A small model that answers yes/no questions on an image's attributes, trained from scratch: encoder activation hardswish, 47.7 epochs.
Rows from block 4 of the fusion encoder of a small model that answers yes/no questions on an image's attributes, named by matrix and row number. Rows with one number belong to one neuron. Each number is 128 + 24 x the weight over its row's rms, rounded and kept within 0 to 255. All counts start at 0. Numbers have three digits each.
After each neuron's rows are labels from the 100 texts, of 14848, where the neuron reaches its highest value: "fires on" is the input token at the peak. Only what is clearly more common there than usual is listed. The data: patchworks of several textures.
# fc1: MLP up (fusion_encoder.blocks.4.mlp.fc1.weight, 2304x384), inputs 192-287
# fc2: MLP down (fusion_encoder.blocks.4.mlp.fc2.weight, 384x2304, transposed), outputs 192-287

fc1.6:123133090107167151140138172093122123105140105119148101122119156106046113101154169132131091123163157123085124123099118112116124141124109144121114143127137087106128140158106113112090114137116147119130151173097107107137116161108132146099143132138171133142141087118127094102113153129112106121
fc2.6:113122138201122159143152088172120116136151101191104149128123153135131127163080097120140145138128102133148173150137187109138137179130142119145117100093135174149092128126143137121148116111115082126184147112135127131122114121118099140142132121109129213091149108087137137099136134142118100096
fires on: "teal"; "purple"; "brown"; "green"

fc1.133:143122124085099132121095110139112171152140095169148117141110098138118145108127116143135133136130141122086108134122091125130152179113134150128152136117112108203149115099098145122187122130147143147155120095154081143149132133077154117133136139091180137146104114166139146089144124117144107150
fc2.133:119146154130110125164108186149131092134099166138119109095094151095143139101133128130118112120107104143161123128123130126075096147149146094142137150162180129083146128097134116146105136139140145108130147111107170136121096125128147161140103132142089161134139113117107111161132157089118157129
fires on: "camouflage"; "purple"; "pink"; "green"

fc1.247:109130140111112098094134128122131117121091105112144152124135135157150130182133143111110163149153097089121112139138136152109141130120156157144140091124146123166122147115165164099115143114162131138125129154097149174098106104141113077142114139142119148130094127196146181101106106120118156152
fc2.247:132120105101136116157101131111099160138173140153126149107108111127137106096100140149113114134111160118154169137131075143173141173160156154146127141121105095109164147076147150164134133151109099129138129134134152134139111121158124143116143163123130107088136127112110102158122158134126157121
fires on: "cracked"

fc1.196:092118164105109100130111124108162136154121112143131124171136139084092141073128118129150128121139116136131195133139104085134096150146129154126094148108168091127139145173113074113127119086138165099159137133160124098109147121093135123151160101094159106116115165078137110117131086173148128119
fc2.196:158194140155147154103123145119125129131174159114132111124118089142123135133114139181091139078136112137103096182118093112165142098139163172105131122125147131117163119134123119127093158100155088166101122130130173109127111133096118131125128118113153126171194116163139110155106155117138131146
fires on: "honeycomb"; "brick"; "plain"

fc1.115:116087149183122132143145145122133101099124098107178117138098133102144130108141128144180113116136113141139172106089100077094154131166145122110132140130117149049149124151119113167117139123123103086104098140140110141119101123129119143104128123135122096166140096163131127108142152078104167098
fc2.115:135189122117108163111160110151136120150149173109138150141137121138107115164138157121117133141118099132119125123169121130170134105121077106108116091107114111162156158173162109126117134164093132107188150113121168107136084113130162090139136123143121137111144163138127137123090118123111057126
fires on: "labyrinth"

fc1.434:117164150154122097099164136159166178144109086136116119135141133125126130117138132115139137166150140107104083064125100086153100122111110106150120139106142158109077148117107130098095141120105143131167147139135123124112088169154146133113160171130092152098111129131127090109084123137137131126
fc2.434:169121123119164137103151145139120098165132163130120114134102112195077143141174137153108116089117139160120148147127114160161160104151086094134103118148097101122130149124156128085192101178156104103157111158116101174193168124091114129129148134128165120142121144127127141167169126142088142139
fires on: "honeycomb"; "studded"; "grid"

fc1.29:132149115111148132149159175135108128148128110117169130098151115187138137095111121172090145109136107128157134119103094106149129144129103121075131159117127119181145137119132094177165109156154132135130132098098136078129128123138094128125094099137086161147102110105142173159113110120137133171
fc2.29:151085153128127113095149139126131121121132114127124077199114122122154112130131147121155127151102131135170147175126147101141111139103140170159138183140145071139151129175156136124078139116111128101175101129110084109093143147116107140137132108089135126118142118119100089127095132137140122139
fires on: "rays"; "cloudy"; "checkered"; "spotted"

fc1.539:109153103136183118124161135119133139129180165145133140146126131103122159128113100157098106118113137099113093167106097117141162139123135115113095111169076131157126083164128154158136151147136139108107151118122144110160163136142089132133147137130132106103161119090074119140116123105152124116
fc2.539:138165123153074120110038105137145129112130117101142099141108089112146076142125144100100182076130156107122134096157099139095159144156143150073103124128143161128131160121156147129117142134136125125115098128141173113128107101140120139142103102160108090145155134143166152095146103121119146132
fires on: "grid"; "honeycomb"

fc1.225:134128093138125137124168145098118115118124108092109102078100112136086147166122083135116118090115139157135140148104105104116149116115107097127129142148096146140162134129100166147116160101144132175136124137168096095110156107066109106140128139138128139131167161152137157112134117155130148113
fc2.225:153094146165145118140132135088128124155125167157134125108114145117138127119129171055118129162145141136161133107098114115124123132129127110147142159130082121119073157050092111143152135151119094089143118112092124165163118150114155099108150120125119148148127131078125149159100141133118112129
fires on: "honeycomb"; "cracked"; "grid"; "labyrinth"

fc1.366:081102109133170128117092069113152098128101074146084108106155137174112119134125109149113134104151117133159196120124109125146133120111168130099123147083072139150101088103080116143113108134106096125138099160136090129111139111133130123113097129134132135183152103100140138156142130094143102122
fc2.366:195142145156083155096165107131139153156111116107151124107120155110115158101166110107178135120133142084137115115121098146085146135169110109109123100173138170102075153159125152147127122130108125109139172135128155132159097107125137134131113103145171100147120118128106090119162135121116123149
fires on: "grid"

fc1.442:098088110116124120136149152081122103134153095112124125121115117174174120077162123139139102154112111159159119109116105092084134169150125148124114150138131145147079167123139124119093116131104183103096118152114134104141115144133135153132106111129120112136109096118115117110108106139163182163
fc2.442:181119151130142122112122106112126170139100139125078089067138123118148169167152115157119153122133127104112108142122127168113128152132163156107140132094132168133135135157108171111101111121132118115107150126162145159122142112139108117138152147133135091106144146125151165128140123123106116098
fires on: "striped"; "plain"; "rays"

fc1.108:126162172134101104165138134150115165164130131100120117107113114106114063149131144172148124104172100097109089135161127092115145160167148136162118138131145152135154149106111121182156129121162134171079121168106141112123155133101151155108156143098117100132150156107116139136099165150159100128
fc2.108:136155103113112113145141097138137136093124161176128157140122153119142164095103145087119107131127161132159145076132113163164172101153121128124167135119130132131117145130101136164134130151140121102177151122143097175120102107113174108116119102159116131134102117119112117094147146126120148087
fires on: "rays"

fc1.466:104140139147115150128094116126109118139144138090130081146122168099162131123093121155139133127113163095124074167118062136129117118110097134165160095108139106110150136131097111136168128159100156110138135125151109101115098103150138133136096107136105115106153144108151133140115104107174151156
fc2.466:122118129131122121122162120137104120117160144151118096073119122161119133132131139095151134152141133102152155168109178113103161134179112125130069159135127109146099134081122126121076159136140143177107144119135119148163140117107112139157152096126098145151130089095166111161096119115130159132
fires on: "speckled"; "furry"; "striped"; "crosshatched"

fc1.597:103186130098130136092113139130128168121157148085121139134112124149120141140156120135103136155170147126136127087134138140127109219138094134135158174153136146084146105128142143074141124122109158105143146127088083135123142083122123152148156133123161134127137096126184155151108131082098109131
fc2.597:140135145156129069150113195136122079155172150154112147137102120135120124148137126101119088155119174106135122155111135150087184125097163138135100080135108086107144153108123139162151125145161168127110134127146134135117094147129098114143110125127086157128122134149097108122140141144138125152
fires on: "speckled"; "bubbly"; "pink"

fc1.530:124078158108123145165098102166161153078109131178117071129146182120136137183114164152142137092173111152139157155157129094106136114122141139085163158149170140085128123109123155172139131109148141168117125105153187112121089099139100125098110158079112115135173162121126123110159128175111148099
fc2.530:126148148129134108102159141139119122162196189112142107095137114144170090110136099088100109158072112062155103077143123151131150153119130098154151130112108140154133090153141093087138143155111141133154141162132082124154166127172136118144152113127113134153120112120145136154122099120112131116
fires on: "triangles"

fc1.534:101117103147091117122131110169111129100106154154119150148137144074144095164125158106131117115121155126081159121091100147120100141140114095161135130187136153177117086109140115151133130109130103113142141100137110114139130141104103164115091104133128118145148081093108107132132126120152119114
fc2.534:159117140093163120169125177072098162104137086126148122135139120132106107140169135127180157151128146158171124116139095137120141118161146119073124079141122135138088157143142174177136129164103134113108124094127142141143118119135173105168127138119124141128148134131156160138131084123149125120
fires on: "rays"; "veined"

fc1.678:134118142122120128147100105125134160134133125146134155114141167123134117184159133135076177113134137125125126134123123101128159141121141145141147103151110157130109121128092182099103089154120113081139142129123123154135135152106137181147150088144139182174196099142140128132169100129106151147
fc2.678:129101164140182126166166115096138086122131128139114166125066136126131129137151154144165104137163173138135164160087098153115147122174137130142108135179142115160159147118170147124141158103156144138155145094106091111114087157118100109090130127135134157111089179142167098120099127189140157110
fires on: "teal"; "green"

fc1.106:084116150177102105150136146106078158158176135123120109141141169109150162141147148151098130101073167173154138147097060150141148124112147161173094161168144110116148114138135107164101089140158166127154119107150143099101119128076094158115101079147109132128126153149169129143125111129106187170
fc2.106:121154135149149125129100092168142096127126163156149107132103121143155135123115131083151103153122151083102118156136130113154118111109140128122138141103098101130126108121101150131115138145116113097117139144072089143154144154156121171115124140073146136129135107111131095104150144152153108112
fires on: "triangles"; "cloudy"; "plaid"

fc1.475:161142126160160176124089126155111085122138152108114086119129112084091105099120124108122154107103171146112135112116105139109129092110133133126126147119086115092098133159130137106111150140182100155148154105091120168115116137138150156109116134087154144085129104146110146155091124147172151126
fc2.475:081125129133145115130156092123122093148103092118103093088160134165146107141133136133107117155140128104160164126111126139112120105146119113138116137129165110107106118174148175146144118127091160111146138138124179112113116148120150106137143129131156126154127171119141159168123129101166171103
fires on: "striped"

fc1.2:132141141149139104188130108095145084135083140140114145106093112122101112153124148126154136132128161098127123107158152122138153146154137104134181125145131094099088165128115133105121148116139097149122089117122139114109160139096139148127099136096130127112158108159131109140150105151135136075
fc2.2:101104079109158111131105127135143130108148105133127139129119154119145094093156124126138146130161098158147123132175082143130127134106115126151087158133117141110108101153134111109122092123148126099106149124157166108098106121142114094136140140160132102137133132152122123143127156072170126129
fires on: "white"; "yellow"

fc1.208:132116125096122132110107141128085123128146110097142118123114118109104100131148122122136149109157179078091129102151139099085125123138158122158107171048088111086135128109089173108108168101122152143094122162192114114185134107133146119135147125135141152085136105133140135137117125129129108146
fc2.208:102147134142142154135147150126177098098122142171086121151118153148146142099117119136119094184117093184156142154090122130144113115149100114137127117154151083153155091152148106117124101131079116162102116092107106087121166169124092124173119142113123113126116120143119127133098149143110110096
fires on: "grid"; "veined"; "checkered"; "cloudy"

fc1.620:142168121117105154088084124162125150124145175111128117116128119150099141086124149129123189127155112142117147139118128170101135123168101146160117126170125100148132159111099164140108126111143120114197142105100099120123121141141132142174144098136151144116112153148168123113141105113136095120
fc2.620:141069126108126135119141162144147146120137122108153119145130180130136109146074139085184108111150180148129117115131111128148093123125142137146137158105098105122135143128135109141176120136149095116111092098135139123138161133085138114143119151157177135138127104131172101128092136126127125115
fires on: "speckled"; "veined"

fc1.653:125118103106147112143130072104145133120113090170154156085165108107111124078123120143124120145111118143141114149154138091146114120122131116135144104148073108152121125097145140131148126157112153145125119153162126148087187115090100154155138101130166153103139177137148120114100143131081162125
fc2.653:103069177140068142154140156143082112116128146109097120100144159156136126162099139096160148117114133132134131119114140160116135110173134125159141161137163143120122116163129109149121130123133129118142149083139161108145136115166153138125111174101111102098126154124135138111121161122214133116
fires on: "labyrinth"

fc1.437:164092092095118119147137049130120123160152123097106121128133115139138146144102150161174123116120084129160121111143143162128139118136159124102113176156164128107101138155176151120168197092150109096133171087131111122118119103143113138153127088137145096133107105125119133110133120163126130158
fc2.437:107127148131124092171132106138125172153130111100091150127109111131148142091158112116144116125114103125136108101178069135172112172134118114116147108118113100114125081146128179078076092129127114127117109062106113137113121133105114094132124127156101129142111155114124143106145108124116108127
fires on: "wavy"; "rings"; "scaly"

fc1.599:147139069136174126123089162109148125116106136106141120099128170117124124144153144127125112162118123102139161103169121118155154122128156133169146118156146095154132102101139148130116113120101082149113156174155163111134126146144194122132122113077095129152086160090136140122115129143132145127
fc2.599:125140127111117154139167141166151104107154154152154158149133129108125149073140101141167100126130151088146073122120128141102059149117189102107139152129079119098128126127117145117143120105112144145165126137113094100102090097167101130114106147155154137135135175134112156140154157140136138157
fires on: "wavy"; "grey"; "woven"

fc1.314:148159125107156172104098117155098146134127143119129109152140159167122118144124131116145152146162111138111128126152135126138147144127142131099095128118122119160171152120142136159106166135113138182149148121118122124154116084103135132143147157153142129147160164122142119115155150099132092097
fc2.314:138138125184123117152157141119118138130158100149105101135164138129158155126149124136088106122098082095162114116105162146136100097144136103153136072155152160130127148103118097100117112123118117102109121089174099137143125123121097111102146139139076157103151144150091109125100145132130126128
fires on: "camouflage"; "furry"; "plaid"; "woven"

fc1.448:158112117121122142161193120135080132166145148075117123128129149091172111166143091123160139082134151110113133093176144123136164175147129088135163142137158168120113127136116109158123132112139119148172120129134114152083137127130107111117154120163118137114135112117106183122128121109122143114
fc2.448:132080156135107139098104098108164146149133117192124113151136123103077134094147154125115080148117147099113147125145106118155120079138091151116107120117093095115078141124162130090113129112121170101128137090102106094128133166106158111155125137131119139113129119145145114129122102120091140152
fires on: "plain"

fc1.612:117108145150116095136141174108160173123133116190105085179102076117127127142117112067142150108144141119178080126132107092140144128120101137184115115109128133119129122107113128136154130114150130135153128103142110100134118115099110127103145105111120161098139123183154146114125075104153167127
fc2.612:111139125148149085095129073157098097144108101126145113103125132136146140127128138166101160186095103155074133127141115142121161121108103140068146147130143130162110164124161131119094134105157142110112147119124130144126129123141147137169117124155149109132099136125117162114124147132090107126
fires on: "camouflage"; "marbled"; "spiral"; "rays"

fc1.697:133162126132140113128177090106141104129109125162114117136087116172138186112112129083159144136151163127154103129115104105142134118160108099115131167144080096163131122087124106148105104147154156104112120118102161126154100138120133142133173125145121159129114135080143128097114114071099117108
fc2.697:110108128135097190141151117129140118134148135158128119131168186135123135120149139143102117124116123119107140132181133136161100085124092159122131114127149147123114158186106103113121139131172097123127143085152124116118134092104116107113098126101137155147144135139139145095141129149150153189
fires on: "wavy"; "zigzag"; "marbled"

fc1.162:086075133185132150138124125128135124089116136090092150152123133118138158143117098120144151116135130150130146177149122107122100130185136143093127130139129132149150167129118113156102090142123121135117057155124166109144113145114127103147139116111076151156088125138173140172135115159133131115
fc2.162:169162107107138147158115105102162156153132095124133123132093136125107162139151168117141122130123118108131142107139130112163111127088113092158143137131117133106082113141151140099127156167116095110091115120152107129114133130178102085143110079155110130138118167127102108087107153164105097124
fires on: "striped"; "dotted"; "studded"; "scaly"

fc1.98:112142135088070138101143134090135101123122159150122127144177155167121081170136129135095130110132092100125119158117125139137122145153141128101108095143101095133126146137119115123116092137124168152127163143156140166109121115119133130087109093147108115171139107110130124116123113122074174109
fc2.98:119131135174153098140097133136100142148125148128079125141149106140069122154111165128124138131143117097085128144116127090155113097091125155178159138132187172142148125168096143146148137110150087160108096154109132098148133124127108084081111113101150096123108137163118146118123138107146123123
fires on: "labyrinth"; "cracked"

fc1.295:083148172091155156094114106098141104140168157178100137141132136110103117129145115082092131122132136104126145105123139088173107122114126162117119195144154136124143159117119151141171126104130161087137116168083117131123138101137101140145127147105136106103102163143118136107137099069123132136
fc2.295:160105079151146089126112173106113112128104106134176158104120112119132128140169107103134122125119104156138118105123122147094087145167119093116118153133162113161104118159120105112124131123155122084118133098156114123164105138098143164122115126166160092143158089128136148132156126095124129123
fires on: "labyrinth"; "wavy"; "brick"

fc1.719:134096164143104109089141168131103076103115126124116156148110168111121168133105135131133132145176117129127121158096150117103095124112139148102155137123110128100137157127136141111137115119116126116116109139116175170132138132115136144094124126122150119071151127090134134135112118132116149101
fc2.719:101131152105187161176122126136132130143181109078120125104149100156148115125141128120110111097114106162154119099136102111163112133104147051155132155071121132147121124086131114120149127161157065082145134143142113122151108145123126123127125096187135105152078167151129169152125101125133114151
fires on: "white"; "green"; "red"

fc1.42:131107143085061129188131130131152142134126132123112121086129130163115117173091155143158121126108143103134121111176094098151102124156108119131112116129115153096138095097173061121136127185159149134140133148121134139094120124105136139115157126119084123148146102165125112072121132167149109133
fc2.42:116104140150132147124135156134071133072099131189093122133117114105147139079116151114140105155130116130129144150106160140117166142091156110122104148158122111173104120104125119125125115108102074077130146098098149150139130173107135102109104144155122137133104160095138120117157096125112151123
fires on: "white"; "black"; "blue"; "pink"

fc1.526:086136102146122142136147170133118149148125131164145092125110121133123135141138100143104101169148128176095139155137105124114093112112136125154123161155109112109090117154099135122136075125167154118171117143110121135136150153151136120162069138158184134111116101122109145132131145124118132111
fc2.526:147163082114124152115107091149122141128098141128123175166102139112146150154148137148194100114081159143117099128118163104103151112134112127168118086098143146114167150113162133148116075118127119114137165092119135115121159129108097121120169103145165113130150123133139152106117137135143129110
fires on: "teal"; "grey"

fc1.34:105135102128081129153165119160130184098138113148119116133102125141111066143096193117079127132140153145136138167126130120127119130164116126161153159150164177133173121084126153158138100114091142132116159136117129122120128126139140083146127123141101145153148091069165097127115124126109139126
fc2.34:123096140137166133146090152133139111147143108079134144161116124133127182140134096137151098103137104103106134107133111157113132137092126127145133128097108099088101129141157138092139100126154102138101114157109138142133103152096150148103120107103162100117109137100088157100100157126111103081
fires on: "triangles"; "marbled"; "plaid"

fc1.594:100125131102123120128141109130134100129103113120123148118154100131123092113163146128123124149110123076124165129148117156130152124153134121084117137125103128084145121145127123076117140134148181141102121101116094146112131121114154084156062152122131138179129089152134101126120163112152116123
fc2.594:127117130114094124119137139149138160161097165122108101182106173125150143136107127137131103106136098129120123161119096140115144153127067154158144113137168138140138148138146117121121139105137144130137113139129120147155135110122127131081141101136126089118158151137081131133154078154089111131
fires on: "speckled"; "cracked"; "dotted"

fc1.302:128144123108118187161119151134088125135159113154104132081106173134172131108111112138095126145125167104171129126133098118104150107111100140135097126159160117145084156131123132129115137128113141103091118135139144075124144130181127134144140098133088115116139094130109138077158114114136116126
fc2.302:136116152126132140148124138131142128149095183092155135151120109153086168139155135115154098158118109116090126098131168115141095130139173123138151120140125172128159099126184114136127099150127124138132128120120130095140133149111104119107139128151185141116112108132134111130152142115081106098
fires on: "wavy"; "grid"; "plain"; "scaly"

fc1.359:168148113138188093100109182142140175152129117119130106135125117169109118125145111083092116135111136081152146117148118129117103145188135125161146144133134111124141105151135149113181170166096165128082151106161177111127113126134121133116179152134107129061099105128138171118131133136108154116
fc2.359:111178122087097147131086121085099088104123080161151100144164118143106102105147110188177116095102136151095118080110155114137125120102136137079159100103123159121184147111135110179150141102155162109134155164144115135120129129126133128109122130146120133125119144118089090166125167138126104116
fires on: "wavy"; "pink"; "red"; "green"

fc1.515:117101081110099107111121101167129132149127119151147103084128106121138158140137106121156111169129159128122137096128123123116108147147193102157113150211091135116103164104176135109114160123094104122133124130103138106131120148116153135160106093089067061108088097160147094148141159100088119154
fc2.515:140152157150117170129115125123159086099130109161129172181127156105131123110152131133144136118130077133153077106111121095121166103123107143100137132086176104118112108164112104128170149137122142085155135122125144149106115121144099112127149133139158169142168123124120154089140117129130159153
fires on: "grid"; "honeycomb"; "scaly"

fc1.441:153117081087132108148142115135118095121130154117127171118093136168135148106136113099126132133126123156130153112121115123098071170155155109125098142140160098133152105146152132114125092124145121124166162136108157145125131138166099119070126125147155099123091137135141104091147111141116137101
fc2.441:124129153159093127128097121104135173130127156150129120118139084131107177150156080128174093151128121088111131097135104141160144154096156117098096136145121116121140157083146131143130132150139166123143144097141152148128144109105096103124129128099147106139139129118086125099082138167113117134
fires on: "labyrinth"; "looped"; "woven"; "cracked"

fc1.220:100127125115141135102124125139157132129102127123123123135154146113116135135117132140111101113104119120105116077097126100166129140141118124088125152175109122156122144132134148108151128133128120124172105126145136113131110137144131138108128098135086131122085106090125146159103151102138174117
fc2.220:098143156113134103079124141092110144102133114132119182163106127130136164126107103169134164156190150132091151133154137127157137150149079139126074171102145153121100135103156108109128106119163127154120102132112132174090165134136134150119140140171143135152203102111161120098158115143131128155
fires on: "plain"; "grey"; "cracked"; "wavy"

fc1.720:158175086129119126122144123108084165125148103122142167102116170164157158086125161153127128146127124182156153129162109137121129170124113122151140073153132116143153137069102119133171120106143168148158151135137113102110071107121100104083099146141107108153050144127123129120145151097110118110
fc2.720:093068161103139149127118101155115097153124111091132124130115136160107143126130135068148114092128164112093097109131117086159105112101108155140146167120104120089135104182125096109151149140084134118109097108104146156136151134165097151150140120125169111111104163177141115155129120146125101166
fires on: "speckled"

fc1.742:134088101134106134134107143112167085114192166150102146133119130135128095146120121104137138144154136127134106121115112196124119154128110085102111103100101112143109148136109114129136131173138119132180073149127163157152135115085169152103140150103100140155103105138078105111106083143165141129
fc2.742:090123133097141128148150125155135176144080094103165157134145092085130135087107113161173088107145132138114145158141115147112108108112118100142120141113142128130136126141155122139139101122122143103127123104170099131112129147146117133124125124128103109108134107079144140168084158157073114163
fires on: "white"; "red"; "yellow"; "pink"

fc1.383:166121133125096128155109152167128124105129097149169121134142090173152122154089144104129070111040093141131124106080099152111165112138088166116142142142093109134127133128168115163100140137092130109156080107103150146172101129140100093156136103170120146110172125126131080122124148096104218114
fc2.383:118124138111139091111164147089181102172101147123103096112093133049140126128182102097112184132141128104149129123159107132142118143116110096136099130152113182077101154143090123114115107187138123152118148122163149161112127125112160121110119194115117123100130159108119117170142133158139089138
fires on: "rays"; "plain"

fc1.57:085147152129137137169199092113147133146081123127127158143121098147133124104143109113154134113132123111168079156088144151143099126143183119094103126154094153153124178114126131109134177116083135187125127122127123120152137127136107092161085128126110098095168101144135150151115149136111130148
fc2.57:136094145118107102153125081089126126141129188125107107092133171080100113096077150153099126150096129095109117118160146127085131136158125148142122133137139078092159138139131124159124094147093117085134124139173109142119123149111143165094116105181179129144119130118155106085127143145109122102
fires on: "striped"; "furry"

fc1.307:098134179138098121137075135094108146099123141129134121108142127078116149123152101103125120086106191138084138120111166123125156118100153105145151169160111123117171156149109153119150122161114126112115100139092104146164162123081138101113155120136100123136164081117090129131158104126151101128
fc2.307:148116100120118148117155167107089123151119140131108171180108117151119137120127112128118129160106095142142143117123144139136113138130110094109138119172174144146089102103139087113105122108132116122129116139138117131097120159155105173136109138110120079115150145142183106108146135142106103086
fires on: "teal"; "brown"

fc1.527:156143143144153165082135177120104152115123123212148106118139129114100137111146163157102105117093099123130180153151109134147125153121136139091068123143062133110116111120117106150127131161121167128136118114157158097138088123138107105109146155114124134111165087132109153180123123082168108132
fc2.527:116126115103161093124122104148120115135111168075120130098141091176150124161102090139125135140160142147124125105157122121135130083127117118136132138152117108100124136135105137137123056103156112143107124170151094160150141137157154164104145102137152089163127093132120092102120136093148110187
fires on: "striped"; "brick"; "plain"

fc1.649:176135164084169096117163138101120125134087155165112134127139152115157133126160152104103103138076164090186116110100117126107138136118126077124109113117128130138138076117119100096135111114124112092109130135116112124132206156155130131116142154103092124083134139161118131130120103105112144118
fc2.649:123098104167108178142090137112132112138155137139122134131136110156077149111142074122138129122158138155111114122142138126081131145169117174139137135159134120102117154112150131126135118147110175163168105116113138149161105141100122108098103101123147122132145104097157152139140152123144087146
fires on: "speckled"; "brick"; "woven"; "honeycomb"

fc1.405:121089103146128155144102175153105125128128097099115122139093129128181116139136150162137107105112144104112081110112086154121178141111117131116113136156158126111110101135127121105126151120140132102124094141107114115155084149120105123117148171117112129139105119143193116110138140122137138155
fc2.405:124083148134124090116176115139096106164134150135177129125145125149110162136087139133102105115130173154111171132120115120122074098153136121113136071124121131111092163112155111120170145131121150122136086109138123137135143137120135165138109159119149124152118128153069132114118145120158131098
fires on: "grid"; "brown"; "teal"; "plain"

fc1.353:107139113166144112136124119108097149144093125094153120089164162095102145131099119152119101097085154110180120139147141116181115123164132109133105145125098097165147130153109127133095125092140103134122139119125172065179105148128178102136137100113103106102134106129110126160153167121098131178
fc2.353:117138173097111109176154123169185111114152115126098131130101142140160126118160137160142131151110108085104164116164149140120153115140113164142143195135176146109123139114083134111073122161145107176075091134107097124078145108115092127130113087176110093124150109101127105127105122121133128132
fires on: "plain"

fc1.495:123128143088080098140134095177112116097126143109085104110074109130129135147096134111129133128158105158116141097142110075117141129114154118159106154151101137125180181112106117194147167106170135137117139141106108117152128144049101132154157133147119123170108111114142145150116118141090099149
fc2.495:139108144114155169149121120112142150089081108139138146176138115138138090127149127144100094137153194164164129150112145149135153139128120133132104078114128140107135112132106127108140143156158144114133104125112119149108094146111140134153100083111121143104139127153117125136113155113151102092
fires on: "rays"

fc1.416:101124109107170119146094186107106159099153141087104153127130115102148151149161214094168133145080150152102099127085107121106082145111139109100145165170143131107123139149120121111125118129127113147139105122143145131108099164118148130143168147134153156186153128136111142136140115111092128124
fc2.416:149149102176138074172121119107134100172145125156180136153164181117121140153095141122109121110153093110113125090106165104113108158125147118128126123116141125128137117116129122122130083163095164082153107107131128134152147137125114159094143121152121131168073131152157115070115120176115093149
fires on: "white"; "red"; "yellow"; "orange"

fc1.84:137128139103151139060132125149140080140107081143170121147151121104199116171166139117077152093146175143109105151146119134133159151140141129126132191131119175131140135133105102130132118158150152078073123149143106105126147146142146129121135125125145110156123147140140118160141116097112165121
fc2.84:161131119109153093148149134123106142155172150112081115141147179148125087147149114145158137125143126088126155156148154095119161110105120165109116073118097124140103091107125105151093174157141163157113152111116147115112120128102107133119117146106118121112131092092119107122106096084133151132
fires on: "striped"

fc1.218:108111118119115172128126133162126152134132130129160108153137132128136101102131120107152141116081112172128178113129138163096127145125125091106098083127129118127111112147120153140124134129121109146130150131089101149148098095131160162112130147128188132107129117143111121167103169100129162060
fc2.218:130121142143111082160086106128132093113163124104131122099114184139163109104120182119133119122119176098110129149162139126105142137156130142128116153147062171125110161106147118145111149106150119105130139083128152125115155144096167117151116151164114117136106164120147183119099135118136146120
fires on: "grid"; "grey"; "triangles"; "looped"

fc1.759:147122179086130158188138163142175132157125121135102186163154134152121133154115141136127140150139117139109161148107112097163143085120110104174118119141124184150120098144098121099103146135165151151125140134154116122094125135131131150118099142119099117096109108147103144107135114119142107155
fc2.759:126139113160114128131111131112131104121112151135149132130087100146090092112146092137119131100149166127123109147145136120118120172151144156128143099140081146154151158142133176118102132125149122116139098145134161131113100129088095141095170122119163159115149186103162125127111129149153153133
fires on: "grid"; "labyrinth"; "grey"

fc1.31:124113111133157098076088157104145170164149130101145164145133122098170131144170146137151153144098123126124108100165126157107067132080137108113151210109133100131169148144124128164172105153118141103173082146118107125132122153125137137161137149142123141142113130135118108096109156123082128145
fc2.31:127114159149143136136127180124118130095099135096112124157187132154126109157090161143122096102169153124127116103088116104163127138099132106132141103133155127123134120097138167145133106151105134086089124091135141118102129121113128172142148113168088089131123130123126107118105102155114115105
fires on: "white"; "pink"; "orange"; "red"